From a checkpoint of a small masked spectrogram model: adamw at rate 0.00074.
Rows from block 10 of a small masked spectrogram model, named by matrix and row number. Rows with one number belong to one neuron. Each number is 500 + 40 x the weight over its row's rms, rounded and kept within 0 to 999. All counts start at 0. Numbers have three digits each. After the name is the row's rms in percent of the matrix's.
After each neuron's rows are labels from the 100 clips, of 14976, where the neuron reaches its largest size: "strongest on" is what is common among them. Only what is clearly more common there than usual is listed. The data: struck, bounced, scraped and rolled objects made by modal synthesis. In brackets: how many of the 100, against the usual share in percent.
# gate: MLP gate (model.blocks.10.mlp.gate.weight, 672x256), inputs 0-127
# fc1: MLP up (model.blocks.10.mlp.fc1.weight, 672x256), inputs 0-127
# fc2: MLP down (model.blocks.10.mlp.fc2.weight, 256x672, transposed), outputs 0-127

gate.126 103:500513500515425424431533559542591622576486505460560440455500489500504500526500510500536500524500500502410573500532489487544429500500472532578490461500478500544500503500500474500500409500500549500469452542521553479500500476500500407500514479569500438500476555495416465529470508472500484480486503462455489581574535500500533500500481435500500518514456517500466472500378500556500584552489
fc1.126 114:500420653504542474536500482505500415527497549461448521526500514500451446485500500500500475526485556570597500500500500500494493500620462500546500451450449500517500537421538494500538563509500499500616500552500531483523482500500399500500500494410516629500503533500500492471522500480451473517579450496500500402427543537500491500531477550447421462468493450457474500544500564533500518614559
fc2.126 108:500568546496500518500551456493500676500551482579500522551569465427398500515558500537500452500500434372524476515500486494466457473500500555489514576500500500566467500538500500500534500500485530500428500510500579500485511500494556500475584397500452500508500500456497439510501461500544467500500510500500566500600500586490500486451500500514427558518500510440468545557401500493500516543500
strongest on: striker: hard (80 vs 50.3); square plate (37 vs 12.5)

gate.624 100:439466500500500608497555594500529470537525546437537565459436500522548484490493518535520535466500500576500465495542475483492500500500441602551500453488500500442456551505474572500427454500456460500555473484458556554522500551500500500500500555491559537500510500565500500409479490537452542500544532500452462469522522460500520470500534456500500500441471394458525505500462535532500500447548
fc1.624 104:539412568511535465506500522462527609500475436505523500580462500443500527500511572540515500548500482500506506544536490457491582482502507533458521500500469510631456462471500419526489432491454500490485451469500496434466550500558500500525515500500528535629500500509556428540500467550494500461441515544500458436475478500560537481500518558418500468500500500531494468500534445503495500517500
fc2.624 100:462489501505546473467540534500463523500553524530510425550500574468396532567516450464540448500466546500472500482500427480495542581520395500500511500500429500558548467428500526549517360500560470500378515517500506500469484493449533435432500546500538548502509489501506493500517500505500446479483500574559406568467577479500500502500490495500540500563527487524482496463481548500493520454395
strongest on: rolling (65 vs 20.4)

gate.225 149:500477500435548509604474500500468543435505576482500541500482495446500500420519556500452500500529500539532500489548524576495541487527426500468565458537510518468447463559573500419500577500526500582500514447464500509500447500502500500500509500500517449454500465500444538500471468527500440525522479557500572436500538515602494434500453500500438500465488414500500497486500556464446545501500
fc1.225 125:493447500472569500518500492507500454500589500491539500500558451452500524526491500552500475485500490500477430489506620525500500500500474500533500480515589457500555462455498500525500447500457546500500477606558500428522479452598571456479500501500500500552571605436465500582536468486500479537478455440388557500480500590442530500484518428500500437500580507592524500577500500515574438548500
fc2.225 145:551500544500652517453495500504422473500500539574455518500500500500500500508500599500500445496575541500550558492532461500500500500500500496539495500459455500542439439475537500517500556500500484575500500500359500423428476579481525521462557431526500527497487466426489437519500465533531500514582523457500500530460500625500500500403500438532477500500530542500408573500579499459500500537500
strongest on: small (96 vs 33.2); one hit (43 vs 20)

gate.461 104:500464490501381539438417500556555399469467564513435458485434432449500529485556542500500447500453582500499543488517468503500500484546482500571601552497500446500500528500548491497448624551543517500500500430511548561500500500570542513589540476500492528500500468500443467420500500500550500554500464522500585445470458479464433500500500500500559428457500445503495474453507500472515515500569
fc1.461 108:500509487507514500453462431519500464470522500501500500481538454500504601476500500500532505500581501500545500481500443529500500500496500584500546480508536543460500500453458558433495500514373479545508466448477500500576486477500500500491500500500500500365500500500491598363500500500511552500473500500500482533485438500500444500500500441555500500500500500504601510570624501540500500560500
fc2.461 074:457528525522500388500500491504500500472500495546538500523500500500492477495475500476531500541500500500485500477500500567500530500500500500500502572419576541500544516525465500549500418500500520500395448540500535404500547500452500491512575500500479463490646500500477506500500556500537500460524466569541422500533501508604493498500508500596500586598500533495500427557500500500512484547510
strongest on: hard striker (76 vs 50.3); bouncing (48 vs 20.2)

gate.81 087:471478509523428500466511373417457434500511534516500500534523500454427500449510498548503434428500500492500500511487500538500429459500500481521506570500546562500486634492432500525500483579500486500476500533491522459444518500500466543500500498500500500500524498500499567485540498500469459512452504500586411500491562573491427499500474508494500500500500485425538500562533500500500524500457
fc1.81 095:473479484557461500485504420440500512477500486506500501537467534452406511500500555500593500550459484531517477500494502500505551444415500449520452500494572439500461537539500554478500509500500526451519535500500514476529530404500500438456558507520467459500426389537528433500461543442532463546439500507514440501526531500527488509500497492500500500527491515500470547407490500472516451500500
fc2.81 099:482491500499404520477475568448500511425495591468524520534490500540471514546522500555544500528553487508533480481500527523529545543526500452500500500500504500536397468491533500538482441426500516462478505493566423500471527444520487503500500500559500508457547362500516384487483452458500510492500505508500537500497511388500492494490510464562482438483455484446509431431541501516454529545572
strongest on: striker: hard (76 vs 50.3); steel-like damping (51 vs 16.3)

gate.558 133:500507478500500543535449500524485500459541574526528609500469450500452500500549517500520487500500570482500605500500519522530619500500500500505527546500589500526480470574521500588476560599500500555500477500418490574452500500518524500472500434500565500464500500477453500500423500483500489516592500478519612415419500511494500460435503500517500500519447493379464464502500500500372486500453
fc1.558 111:495549541518504500462424588485458402499505524500500478500491560533500517503559504518500514487501518500533472469500500542531500470469440500566492406442488500419476500559541500548500531471411490500611520524440565560500500510551573500477500458473513513382405557500463572540473541420440500506537542500500531479512479500500476528500524500542524500465470544465500500420518572500500607556500
fc2.558 140:500510581501568427480504500492501454593515463500528512500458493598429494562509496509510494425585496458474503573500468515460500538500500561494501417482500471504529443551500537429500429510500461522503473493500627510513473500436409406556532500500491466531525521500448597477505500523547459500518505518500388465479500505527500469616491500524500375567551516613533509500558507497500532530500
strongest on: rolling (54 vs 20.4); ceramic-like damping (37 vs 16.5)

gate.334 084:500528500500500574495556500441503599548500500467537493466484500500566487500500488511529490444456494448570500456476521467519468516539483500481442521505512514465500500563500460440483500477500500521500492500569500500447431500500459544519595500447500416500661474500536559525577448500551500500500445500526525472534585500500500507483500517374500522397500526500461480568500426500542500521399
fc1.334 100:500541517448560419500428538459544396485552500497500567436461500505500507571464500472444500500452474493400538542528472548500579470408421456521531528500518508518536490515518577477482500550500505503553500535488500535544426478457500500460487500541426500421500437576566458455500509500516500461500500500452408422481500574502616466562469500500553439555500500522464456492459467500467411500461
fc2.334 078:500547452533452513440491500548500621512473500533539534566500500500516515582503500529502500475500530500598462451550495522573500546500500429500500506477476524532505500500494474500516471500560512503535500499500475500476460546603458500487616500500509381500520463486500500532500441471407439500473538485500534464459554447547500498405495551469426477500500538493503352496543471466530506554500
strongest on: rolling (54 vs 20.4)

gate.279 103:411560565489593454500500500539535565475438425425553562470500552459526518525463529484531500482387500500500387475465500500466530500500500557441540555500500500500462414433500531506494500500393500500500500500499500479459507500597598513500500535500547500500539500455563477558546464548514556528397500500404500483500500500465500500459500563500519553500571500500500500555567482549512504480458
fc1.279 125:500505503500439500571559469449483562536500500529500500500548522480538532500589505522500500501432526500471470522448575477513541566441527500493467523464500488516500500500500415500500500471610500492521450571567500432578470500454500500457605446444500500471506482464500460500500538500500561605471500510448500500500500500444509500475541483500521500441500458398489500500580475431448500515500
fc2.279 170:603500463475452497459500514510500474489550589531423504508554500548442483500487490493500516504497500500500573500491552516495500500530429500509483464495500485500535500464432503500500500500539466500542546511424455543486452590418470512479532489476500411569449535506481496559500471509422424443531514471500501500500500500599448570525500514459510509500464501645478525434420449492510530500500
strongest on: bouncing (100 vs 20.2); small (63 vs 33.2)

gate.293 096:500500442500473547436517500500575443447552510519474508443424583477544500447500556479500550529561562540501470593469500481480500500491526482463500500500500475462500528481500514500500500528500500442457474523504500500456525464535457454500569524526461458439434533500495434500419500500500563500418500474514482426498524500453466494432492443471500584461457451431439500541568442500508500454584
fc1.293 099:563516500500500508500450500543524434433479500502500471467604500500488422594519500478412548468500552500557500500587531500490500441536452500500500500462492480419469535490553511436500448479479491545500547500500590436462528470500452500446572499500472500500599500466500500500441509500500496555536462500541500469454461494543500482500471500523500467495543513500436500436500515500537484500551
fc2.293 108:549550499500576537500427539500451496529595500540509500463580481352500527494542500500481551524460475544525500550499547500482500550500551505465465500500500500521437545515464500512486542475500491486480500478445442495512500531479460409494484544515500393517488592539459533540500514508549509500500488429528555511510506500647500500517500488500546557490500500576553442485524437444480593414428
strongest on: bouncing (57 vs 20.2); membrane (37 vs 12.6)

gate.230 074:517536442478500500557593521529551493441533473493511500500500494521500599556606500487500500500500500480539437468520511471517496475579507500500554457457500518500595551454500438558500525464452538533430500424500500500525530500475500501547499448506463549438500500489563571510505500523519464429475481500481453469521524483500520478418424500530500500467538373624571500475500468554467505456507
fc1.230 081:549490411477500568569427431505457500520431448488500466500431514472426519557478584437542329494538530533500500500441503505516580500534449507469445544455481500500582532500531514500497524526450472414495613485509500438476481500477433469496481500491508532500552540500527500543500500516466459481500524517524500500548448500548542500530500475597500466533535461500500577500491447500558540538500
fc2.230 058:504500500509485493500479527504500493519517536529515526495563500500542494544507544552483534578470545448464480574532447500484500488500476519441584618500472469559437500448403519365500504499514500500607464500546500461500443500572500500473500498515567500557480506576492450473532418500511407442512483418496479431500538486500500472642500466500500500581380492454468500500487500500532500500500
strongest on: rolling (64 vs 20.4)

gate.19 096:515510520437438500549488468454500500445500500507527500475431500490440462491472537500500552585500525538472512517400433500485570464479422519500484435500468532491546566500470500500471494515486458481445571493500556494430532495500500490582500475500500522500455552500500433519468500500570434502500548404585500556490500500500512517500560488493548554504340500480500491501392500500500500433370
fc1.19 084:500441500458500457500559500458464549425543500549500436460529500500500401500500572500559496495500574456500500608542426513479468503500578469501500488451534513478447476572500518486500500529500500527500500553500588566523551500442500455479543500500471559562547437500481453462473500500495464561564500518500500500500457520475513500500447600474574552566500500554500504500568520528500514566500
fc2.19 069:505461429500500451522500563505500443425500524512500481500500523440500508500481488421500500587528488502471500521500470533466500500481539479500445500500500500500500518500430587460465582500431500500656500500528449537498500649500575471500500455534492443500500426500509500511500536500494500566500500500500560384534466518500500580524497500500525541483456493535502500456527449501571540486454
strongest on: hard striker (81 vs 50.3); shape: clamped rod (36 vs 12.5)

gate.11 068:421569500531358544420489543509533473570475500522483500500442488500393485454443486458532461537537468503599577493423533504467503539504484500490436500480493500500553500527517500562469500534511412523480440500500466500444493514515500464537571431460477500476531555500368490454500535500541500485453461500547553450500500500532500449500500485481506500500416518442549468481507443500452500511500
fc1.11 089:517500500500500454427477434523474574538482406530520479484500458458429500500500500530579489461500428500572500488486471568585471421500533460562513513517473419462459458500570500500445525500544500586413500532454568599549466455456513533476479514530444503412500445555478500470524503523500479500496480532533497545506513500500500486522500470557580488475500536528453526511486479500467456454499
fc2.11 022:530418510500530500472451563495435417477503500500416500500450520500500452531491429500500500520532508549500500500459590500514500577500500463526485403500529500469500500528500500547482500500599520500417545500396500565500544500515500500459468500462500500500324500485500447537500496500500500554500500500489484500500493500500500500500497500440500463500507504500558500394500413448462578500535
strongest on: small (62 vs 33.2)

gate.170 096:560500478500557438569556468433500500507582473530541530500529500391500554500500500500500482399500460500500498500443500567508500483478532500500518500478500500500588492476457504491500536520571520530500534500551526462506454555478447500516539505554517489500544579595534500500445534522475487500509475491500500461444604537535543534540453523500467500452530462500480500501500500452500546475420
fc1.170 113:500578464573459500500555535491460500525518500514500500375500530500500558505500521462500561500439550423499526433546500532500494489578500432500465519500500469500484420456449500500500429511500544533521434500500509500500500396555500504542500515523500518421500539484498385500500500471500500545503535567426510479500485487425450456500444527500443500500500500517530591436550579546535500540566
fc2.170 095:444500500574485486490505471568558476529440466500456502471405500566543500484497509500473529497476500500496484515432417428500500469423493552500500500544500519551525531510557500491500513500380466516500443471466668621452500423500573511475500574520500350444513500520500453552489500500484500503500573554435473469501539520475500500513491488450500418482500476520479484452500542510500500525500
strongest on: hard striker (78 vs 50.3); scraping (59 vs 19.7)

gate.357 082:500527500474485536553474500458462500541521500487500500500586500500549500500556409533500485500568500486532475554543536500500500500453506465524492527551500429454500584500448468526556500500500478474451500505614424520466561500500430478476488500556500460438459500587500454434482500587508522500538518471506500542487481504500403545550536454545522471500425501473598500557574500422500492536500
fc1.357 098:528570594464529526558500410527476500525555500500500578409500500449542474504565532465428464538444512558500441478586426511500458520444406556551516500534551500515495500500474529500490500540500476500405500500460537500532526548459452598500424540537435500533500500403533575517486477562557500500534500611520527563548458515500446430500500482551478542477500533480451537500500484486500411500500
fc2.357 090:540553427527428477511505500526533568500537474444500430465449445504439481445496551555528519500517449490480500500500511496500498483489494465411405475500528566473500522487445500500500500568517500488523475500500525502463477453369509451500565500491500521563503478441530500553500597562500467500498496468513547534536441546500541524542510500417385532500600509520500497470557404535500486553500
strongest on: bouncing (98 vs 20.2); clamped rod (32 vs 12.5)

gate.425 113:475508446450583591500500505559527514500595518477496500540500523540471526503491547500500477517500553500500533469505467562547500469514500500531507527478500500553500500465503476500500500552500561500463500430498548547500500594500571534500390505389535500404500499512458364543493500500452497539500500553500500500431527604576541458500514510560482500500478500489500405500487545413432503500449
fc1.425 101:520482522475500497527447500500500496500512500461500509390500560532500500447465500500440543518517446436500548475486524448500461513500500500541533550479468500432560500536438465422454410500500552546591510514468458551569466500494514500510497500413500484419529543500521487498491500500537529461508537500500550503492500500381556442500583527502488492459450470474477500538495500500500464594500
fc2.425 146:500500445480500534443535468528483457483500466531492500538500518440515486485553500519479490471455532534513490583543500451555540539511529596482500598500504506439529515524455433504568479469500526467539449366481495534422497542527500421526535500500546541440565527486500545481485483500510553524604516430454457455486556500467500450546466500499486482500500422509526500500550506523465467485443
strongest on: bouncing (91 vs 20.2)

gate.575 096:449545514497614556494558500443500470530471518518504511544500425509534431439500497542503423500500442511556500500449513531452500500472497500564471443500483532500500407563599524531503500498482468613500500486495573500571500489527500500556500503482528563461531509463473500467512500486500530500500478348500540518469482486450491519442447441523607500428550454500551500491481500500491497547500
fc1.575 103:516500522456522538509420500583500384500519534472489582500470500384485510500500500488523462530495464500495542505573500500533571536543521500500456428491528454500456553500543481419508500590564567480500552500500500530469509500522500483500550463463451500500516551555515488453500541500435550444478522537500500449446500527571500485500559537532542541466545500508500500439536545500500500495580
fc2.575 059:511500456504515500483531422500500646500495500472507500575495502640500500535500500500500537454500500500466500500447500580500500500500500387520500500473500521500531482500539500486500432471426515500500506500500500500500500470500500500500566500446622458446500457419500500500500513500500507500466500500548431500505492509500525511500500500532460450520500494500500544467531470500500500472537
strongest on: small (77 vs 33.2); repeated hits (44 vs 19.6)

gate.659 089:550422516391514500500422461479472518426500475451480500500582547500500497478514500500485449500500557460580453549489439534559500512500423383515507519459444517500526441500500500530498546417439572497484483470497596510472487500521560451500523516454500500500460543435458453540591461411548500449461500486520500437532435435538495500597475500500500483552500540492476500512500496500520438500500
fc1.659 101:500571424461475536543548536427500420525561480488527500437508500500538528462500500554569500553534459511500467500423500500500594548488530538487563500500542500468520500562560540521555525548500518456500500500500500542500529436424500500409576432486455494519533429500542500510515467585474464473457511502540425500461565536500412500500525500500500550371472456441496479578499500500489439475443
fc2.659 113:514454440506515519455407470500480500500500509500489500507500487474501494500521375464500454500458566500515522504500519546499439500498436463545436425489432491543597495483500500550496462535488522534519522488500544571500507502491557456487563568498541446462472500537500513500510512487520480546500500565550559501478531463542500503494513500467537497543451522539512419440452543482500606488491
strongest on: rolling (69 vs 20.4); rubber-like damping (58 vs 16.8)

gate.135 084:507500576463605500530606498417500480518503500511517500520539500433542500470587506493558500500556487538511407554476529500537500560535500500488500509457500513439500506427428500465500455510487500531500497499501500475500477585526500442500500466547440500544551500500473554559539500476504587500471432479527500531500497375460609520477524485500429546542500504500524525503455527505462500526500
fc1.135 092:471532513500529461475514539508567484526551582545460500513536454500408500540477496446488597450443500429500436467471573500500587500500500500508525489476474458458449461593530485480545548544530545500500470396477425505527550416528579505563436465500571486500500552500568456500533557541500473500475529524539589536483462500553500452488579500492531434543500471580528554500538456446473568504481
fc2.135 075:500494500558320456579500391520500479500424486500468557500548500517550496500514500499500440500459500410500523500461409455500490500516500471506466530500500521498500491506500500500500493476500456572509500502494500500500481551500451500458494536500494500500549500535500545493520463549527500577500534516451433380492507459500549462500500489480534490500462524500530524527532500506500493401494
strongest on: repeated hits (47 vs 19.6)

gate.263 092:572500500449427510500542500500500494409552561500521467561550469500501551427541518500500435489500500473456467486476548500447502505500467564520500471494475389498500437521500431440500500460458555500500518486500568561422446470495426500500500500530478447532500539474460513500524513474477500500475500510426584500467500422500498500533500500443500435500482457519589514568422500500524536507468
fc1.263 099:500526550553500608544500585573519534500441556529477514431500516553481488497518500500461500552450495500435558500489500468547576535500428549500500500460500488500429500500520518500558539458500465509444455463500541520455500500488491493518423500502533518516404523500526414482395501437548500496451549500503457500442471455463537515486562523500500463556539440484433561465541471499529478576544
fc2.263 120:531500395576500509577477548476478526500498532471555478508501500550500500493504500509530500500441488475500452500452503511467537519556486464521500557508426500500472533523566422500502500472424500516491549412475613528500495500500429500500500500505567443516500481433489503485548498500528492490465496543500557448448526459490510492529498519498491401529470497580522458517521467513497601500517
strongest on: small (67 vs 33.2)

gate.468 084:607539500458500534457504539516500493487435520516500500449475465450500580500447475524531540500500506465461528446492447545436500456560576533500528500467510554500425544489500500500573413562516534500500453577500500528500527500500491449575500529511421484500451509482469527550531464391496547552455540440529542441465552555509480448465530467519550432500516409500500533437519554446531518536500
fc1.468 091:500480451466500421473500466500454487500495500500447535540500453491426352530519449543500534500423500440419554500500500544575500472511500500486538447513485527500500442538500587500432500502551500447536576486500500495517542509457602572500535500578512430500478502432529460449507461490448468478569500502443448500514525504447542569500500500500500500474500535560492500552520476546533530500423
fc2.468 060:483448503544485518500483442500500480500477500500533500550476540574417450500473500530500488503500474500449500467508540510466435535447582510556508516502393500463500414500524516496461500528581559485439604500500500527557477500500596504464522526395475460502430500538538500537475514500483508523480496508479461552408441530400550568498523457480500500489435515500476518458484461500547500500512
strongest on: striker: hard (88 vs 50.3); rubber-like damping (56 vs 16.8)

gate.244 085:500500502496551621476500441542500500500579500521500549525521500439565500461533473500457500500524527500465484500500531500538472484581399511565523478500513551533435511437457500500535500433500500411480548500500500430550432495491492500500640500500500429487548536494472459393434497500528500500559461500518567500500508442526564500515500497500539480500500500543574532534405489437551506500497
fc1.244 096:486522500457503529496485500542500493594445500467430498609458455500604457451472493468442523500515500500567466500466547542587500473387471490492471439526500533500571520500500544500539500493559500456566422503530500500415465522531500425455571532405500500479500411500468500468568500500556498500422453500500567500556533419440501517538500548454500521463468468525546500500483428454493500500446
fc2.244 076:500451488470500500500561518464500614500500545547503500546500502440569515500500483500509490533500503533500477500500500507484500435431492556548548500500459466497526482522500471478504503514537513492546468462466511414602500453570500452500555472517500493440576484500471555504493451464499442477500524500504500500500560450497536489385480402497500548487426405487470541500500508484484535432526
strongest on: bouncing (72 vs 20.2); rubber-like damping (42 vs 16.8)

gate.393 081:406456641572455452515500500509500452500500500451522426500546500475500500478500510407500464499522482500529522566522553500500554448427551500542500406500500455472425522519543431500500484548500500570565495539550500514477554500477470442499526479500492471500551457585499539536500539486473534500472500438500500483532466429500482500546479439474597495500505565527500507497587423500553454583523
fc1.393 087:500500500487490472471450531500441465532466500438464500505500543516500428512564462466500500500500529478500544451524515462440500454500500535533449540500500500527474560485515566542504500484500500500499500500500500499500469500500414500507582384500545438500476500509558500483500500473500521484467468500464457492568533440500536471589561510549535446500532429492485549556531392465500490500524
fc2.393 069:515480562458477417500513383500469533500491461500429515511490410499500500520500466518502518519474500500452559500427500500479559514500479500500500500518500500520500466509533493529500500500438498462420500500500489489498500500500623531501317423423490669500447500578500364500500500500510535500500500560515477498512553520500518485462500517554379607499505500430508500500500605500500451500500
strongest on: repeated hits (50 vs 19.6)

gate.639 075:547562502567474470484500500441500496468468588484466410500467486500498386481500479473500428429518500464500480414471487494488500471527430521463488474417544566528480477500500585500500500458500478572564462465500583428506500531490478508527446589462522540556493465500491577500500500495509550500572538500475508573509500500507485478476540478425500441473503500449466467500555458500500503539542
fc1.639 085:541500500500537481416436592545461420463500473397450462516565457494473449450500481443463463601450479522439608472500581573500559500500432483500585500500474500563432445535551599500483475500500434476458485468500444453559500431500519450436561476472514453483511428521537509514506464522500551500459462561500477458500426500489500470485500540500500512475500435500486460534456476454538513500453
fc2.639 017:500500500500500500500443500500500500500486483460500548500476464508500500473465500500509519500500493424516500489471500500500500476515560500547537500487425500500557460498500500500500500500538534511500500521500500500507468500634500500500445500500500519500453486500524500500500351475500500569459508457521476433391603490511500465500500500509472500500500500500500500533532450500500495476500
strongest on: rolling (54 vs 20.4)

gate.121 104:500508531500414469548500500492500470442500503570500561500530461415556470474500564549500430593543525593466514472459457606498500462444439500477507551477464500532528500577459502519500561577433458525431397500424529500548500543500503500461500448500516417500470618501433512500518525471500495523457531456466500500501500436448467425509545555457500500445554457500500608547426511500479505537500
fc1.121 101:500449500461473500500478466539513556545500482500481500531397448561526443543498437500500591430436500476565500500456489500502500469484438500500446451500561427496487596453500451565499510518556440539505468500479485500513415500504500556500500538491496500478461500455452500539500500500500521499500523604461500513465567546500510557500487557435500500500500500541457472430452579442454500496487
fc2.121 150:488513504451489500557567432487441544524511453500530530500538569450560529500452546563514500506492442500500492528500532509493530527500447549476559484465512482521475408428494477436509543529563520471419555452587444459500462580496470531569571474500559500584570523506441500537522453508530474500517500510581495442451500500472495500445520504484501535508523487513446558587475500478507446389478
strongest on: repeated hits (50 vs 19.6); text has "noise" (50 vs 17.3)

gate.396 087:605500431500480560500520522500590500389500543552551500547546546409500474505500550523481455500494447517500516441493510503520500504500404529445523500496500452580519471578473458441518500467464470523534539531479513478406528478500465485503500408555518500460472536500500500500500447496500475529500537500465500473596540470500575506465500562416450500441487500476516518572520500500500514464500
fc1.396 097:489480433511521481461470512578539491442546543449500500454493500500500560557443500521459461500543467500522500476486449489500563436500500500495558468537436526483442538459500437472472500500500569481424538515433500441524489423549488461510500475500522472541500500500485500500348440456500432491568500484573558469500567527554511451479555477522562435521457500466487505482530478500500500538500
fc2.396 112:556526507496423519439528500454568499455500589550559500532503500506519493464451460502445450583503500446475485488515500484500500522511445536450518500532419451585487579516580558502500469533472474526548532489457514496479500451555517493516518539550512477500478427528475564444562465500504500535447519500484546462476530444461544496479465575487500484444500500552548585504411551469522519511457
strongest on: hard striker (81 vs 50.3); bouncing (50 vs 20.2)

gate.277 086:500500481500534509504500500455463465431559545500581593500500500500500506480479471500415470480377582449513564510517467500506620510551500547526529462587477462531590465574485487451457500512529550500500422551575500479454556447500555500500523508508449474535457460500500392543448563503473568500439500460534520499451500500441397516530500439542507513465588551500448538516500500555500516500500
fc1.277 096:522402542508413500487500537500461498442500492478500531484460500545602500500527500524500500500506500534500500545535471468500531464490471497500544479554503529477597500544485504500548451513428500500369505468487442500565531507512520459450500500500415500500507530500514500440523500566453475478430500446551435406477425444418500511500531500500500485502472462465500426500392540533500500500577
fc2.277 097:484500585500500503430583445503500313542500500485524532454455500475500500500553525440500486500500528550500500507473500500501496540500494535500472526509544537558522500553458577500506500533500440497437484513544500550500535500500500551490517500530542500437500560500500491492500518500461500500513500513500433461553500504576500503516491500565505469464437500500624506553538622500519439553542
strongest on: steel-like damping (42 vs 16.3)

gate.540 122:566481500500449500564522386476538588489559500539516473532500499422421513472529576500505551500399568500500497500435484500500506500500500503455500553500500468525566549435500500497500500494500483537488500500415500423500553553508532581500500492603500509500500500499474500502500492431565453519500476500500498500526500455500460439500505512433524579500373575500539500500463513500482468461500
fc1.540 108:500500500500556561500555500500500341561535469523520493500500500446513500493516493524500400417531500500500442500500542500530465485500481472412511500538472500552442441599507576488500505555432547500500478517549525527500532501435500461438500523540566500500445490573465466505500487581444500444455482583500423486494446549462500514500428500580560500522619498500500549539630500500445500544558
fc2.540 066:500456401500426500500500500500500586490497490426555500500430500500500554500500500500500592500500505440500583500500543500500426500500500467500449569500500583500500500521500405555500414500477539519500346522468524520453459500509512500500675450453500500500605500500500448500500522417495458500500500465500528529500500500500500500500500464495383544500500530448500394500449574500538500500500
strongest on: small (66 vs 33.2); repeated hits (46 vs 19.6)

gate.203 081:500558474483485500533537535500500459453439521524445515444467475501500473463465548509437506485440546533580455466500525413457431528494464500559462442372511450518523437491500500540542500456463535464456523452479476578480569642478500444500448531500517429469478470465500500500500488479500485542500500500539504500472486500500500519500531500570604500510528416500422500479491461465500535458434
fc1.203 102:530500503500513500500463560460498515500500480500500522500457446581460511509503431500498464500508503452533592500438545598608552490500421454500500500522500546500497564500413542474500536467410459487500471521525500500500346486500560533500438500517508452500506500500446500451528500539450471500486534480543500489507538540467492493500500430545439472589427500448500500558454479526504554584500
fc2.203 074:500507500535500568510555590457500500497523529500454500500478455445569528367500514514508518503535484576490395490471541543499475472515524547500514500494534470533519500536548518526501520470496500500505440467500556442480500581528500370498500451545500483500490498437500500500500500478480487446487495543500539469482514431505427491500480469511548596463638500545523554596443452468460500470483
strongest on: bouncing (74 vs 20.2)

gate.221 092:514556481547500500477501422529517428542485532457500500506500500500565482560493500483463446454500500524534586500531500559443500464492475472500577514500552528523590507521459459442518525482500500523497492466500542488456567580500480513500511500468575550500526500417442500529462547543500500500500567500439550598529475603452396541446500495500472500432484500565524531500624531500503418508466
fc1.221 092:445415524500600519500496500489429460494573540496529477500572481500526500379500519500526541503493384491486500461403500500484500513479497468470435456500539535450500512500460465431489466500500500476501543500500604500539500500505495458459500500524508393534462511521560487500483522500460543486500504414546533543582500500555482488419500500592560535566502470451494538545469500465500578455538
fc2.221 094:500500464496433473533540514498500577512500425500500500593463497590473501500429500538474495500467500462500564614508416397513547443406510500433422500578476500521532534504500500542500539462500424497577500505500499471508500500506481500519516500557437443537500492541472491500500500529524526500500503525434466505471540500500539468573485521371505435482527476551519490446568353504500491513478
strongest on: hard striker (86 vs 50.3); action: one hit (50 vs 20)

gate.384 081:469547472500514584504546445538477577525580465502576476500540498523461534500500512471460442510491500500513500441438518449500461451500562532511500467441520495500466500500500500500492430500404557500560500500537476500500500414526542500590500447500500500544500500534544500529522502547495440450487500460456500415449499500403415500500459411490552539434526538519500500427512461484500500468472
fc1.384 107:500542526525536489500484491500545458485512572472498566500500464432524500536500500538500500500454500500458500570527500554540485500468442537469500476524506496607608490542500500450500584552494500467425466526491449583500448500543500383500501515529557501510500438500503473500467515458477500500550500500431541548428551443544435433556500500449469500465500436458500567506500500483390500528500
fc2.384 113:494540500545519500527500406500452555525470458420506489500486457497406477500491471567529464532467494503547480505436509487500546457513538477500431483480500500503433542587494507581500515523368478505526552493463418520478500525491500520505575437454528511495500417559500420500500531500500542522500520466459469522598500500523494510380521516573520502480539500478576571487573543554500500525585
strongest on: steel-like damping (73 vs 16.3); shape: square plate (38 vs 12.5)

gate.336 079:500560491526463484517531500542500510460538458490500521500578477500551462500440537511445500536472506531565500513486500488505471500594528462449500574561535512497500500457500469526415417436466472470500467605463425612500532508600475468518456470478477492485500487500446476472541443493550500479468432558462543450440529468529431471563539500447451458500505527500518500531500500458477500559567
fc1.336 087:500459503550546508510544545500527600510476516512545520508500521584458530506500483486465510500437530505535500473522500525525569472443381508483500489476596543507525537411500520420526540477481500554569483521500562500519564466546460442491491500515521545533500482566521405502539500549555500460456542437446500532413534444500564465447500437479409486546485511553500500481482474461474527495512
fc2.336 065:499538441492552591422522490455401504494479500532516500500462629500493494516507565540527431462516559500554522509536500550564552522460422500490529560473546467467440466483444521467494536490500473546500531459471511476506509500500491551500570463478493500458488512547505503471502524480500469500505524425435446530535502556528549500441475490473483500500431455472556500519514432495500500453539
strongest on: hard striker (78 vs 50.3); text has "noise" (42 vs 17.3)

gate.71 089:484476500440554500500548467480444438518500500542500500500462529500500580462488500518553473498500500553500467480490433500508500547501572541500473516568500500500500451533466474444537500569436461472576469557506444500517521636517516500548422541475500500549428500497536522500535525501452537403511553417500561538459522513564500493500492500528451481500500500496582518447581500516462489500518
fc1.71 097:502550474500495427548461587508461500500565500578500508500533512538500519485500492500500501500474431507500497536499384472423500461582485500472470478528500500515503581502543500500487500489620500534443532500400500500478533469405471573500500467466473500509466479500548500538556427570552447500500443514431525483441449500500487532500500440443537500500558500535500500494500526542500500450500
fc2.71 083:446427465500534500443512500500540500500560526500510501500500500467567546572499548500528560500500437465500489459500559432515427549547509500564500547500599485500523544487528515516494499520566500500500500500519482550497436530525500500500643476500500529500435522500490478507500593530534444500500471466436472500528546497490487522500500500417564499448500500500471492516500445500500493500500
strongest on: hard striker (78 vs 50.3); bouncing (68 vs 20.2)